From a checkpoint of a small contrastive audio-text model.
Model: 11.2M parameters, encoder norm batchnorm, encoder depths [4, 8, 4], text encoder norm layernorm.
Training: 8900 steps, batches of 256.
Rows from block 8 of the audio encoder, named by matrix and row number. Each number is 128 + 32 x the weight over its row's rms, rounded and kept within 0 to 255. All counts start at 0. Numbers have three digits each. After the name is the row's rms in percent of the matrix's.
# conv: pointwise conv (encoder.blocks.8.conv.weight, 128x128x1x1), inputs 0-127
conv.5 087:187154137127112120123142129166113074119179126111107124110177137222190146138119142133116126149124123101073124131131133162149152146146093133136119255143096128141128085173127139146142132132143129135132126107122106129114129124156086128119157146123143097127105153161127138125108202135126131134148136137193109048142101121080114120112135118065128221131126122121128144152129128160167147127131
conv.22 088:130129121200116122083129137129147244147108106130137122139127131130144128255127118195092113123124141126124132130057128151093152163126144200154134113115128162144078127132120122120130133120124134053127076154120079129154064125151098132163107158129176130231066126125108124129138115169117125110107137144137123157116152129125136076131141147128130132119125125215144116098136140141120136128135
conv.26 107:129131128141135115097128133155038105127121131128172121132128127128125128134115129134141070126123079124118161100188179164159255205126149088127125052195096174137080151131120135129122189152118218128127132145117143111126152133149126140163125041145129123150145124126135128129130128211134127099129130077114126129130095129133130128150116148112191111196126123193110147124133197117122136134129
conv.38 086:145127126071106114081159074119122124130180167121105164131128092137111173134130113150128134132140106126174062136128132133095115124122122078144121117125111131063119134130108110138138125123126015160120127093172131080121122093154112223132124129122124127128114156165209136122130131098129130151101125089122144074122124098129127123125127083119182129086094134129050129172123146111075065107255
conv.49 103:126134135119126119031168133108136147117124132146132135092127101130136126126130139106119125134122131255135124126137113144125130151131115123128130128105193130120129073125139178135132127126131135137156119104114142127147149138124114122090125240128106152159144126112121092221119126157102109138089129125120150123144171157128109218134246132128107139133087128115109117133126107130255085165134
conv.63 097:164165129153138118134146127185120124128124085112092123099106118124078138127145124114127115132122132121198099131092130131181141120123184155132123233196125123064129102166125118201044133085144129131121113129131141123100101146122133106137142132130141200154111130148109120126151139153132089147125236160077061137136111134108055128213128137216070135140137099181132127133113129153166136119103
conv.64 080:090122162131145136136128158147188126163094123077129101130073111128104138134119126113127073042133166118062139148065131131080148143134127123137140143120130128115164050119100147131146126116128145114118135124106139130115130133135255135233120158128142140120133151144114130133140108127157133112142104165135078157131110123133093068169124129162148184113138079179127117111147115107191176131123
conv.72 090:123160133110162033213111113187131165177130087129099129130148124145152128122135134123116131077125124123131108129113128126096117143082139252097142131119129125136188132143130141138119125120134130140106156124125163128100135120125132062133122120177172152129134107169091111140130121117089086134096141130106098209127129129122048181174082139110018084149146149129130094132133128166142122227091
conv.81 100:147123069127178148140133120139128128122129130133078169117127147125207131115078123131134255168123047132127117123093134141128125108132163130131141109078137130095131143126164132127126144111121146132170136127138126131117140151128110110112173138125126146150130130086118128255114127154071147129157112123125059077101132147101126129091073179119100026115127128107119165127129126132101077128179
conv.89 105:128128255127107104129128164078131034189135075129127123102140127127122126128129255141154128129123114128128129120130114124115141108181133117226146178139143129136132130119141131135099130122126133109124128126121123124156136148117108126120132133172138128113123112126134130120151124118136158128129127141129126115128130139133128143142131118162127149118126110124143103119118150152160126043119
conv.104 079:121131116127135117125147148150128128123081152125105128119134119119104125120157120203110193109123171185114130135110124120133209137142146122133109060129120113126087140137081125120146156149183082130142000107134188116052129051123105128125134041127128126116166133097131109210086128118123111111083128144126127130088122142151112162131167031137174060132136140125134096160116168132127145127099
conv.105 088:190144126195097066164140069092124191123089056125128134060157128170127136178138123137099091126135107127119142101128118103128130131088127133096133095128157128127154129138123156062077213132136155132120128135129160122094142107145163093123108127084138135115124118056139131150106050105125087154146127141090015145117137165124122131131107178129206123148098145131081107101138134167119097183199
conv.119 118:126118118083130100110140127113128103127134133079125116079129097133126115106132093120128127113127129131160159139129118128161130128124103088117131124062173063125132135126126133146149144139129136139123152127154072088063047124130136143119206085105226153167125046151047079131127141135124134117114096127126096090087120165136129125225053146128000140166154126126100127120123127127127118156128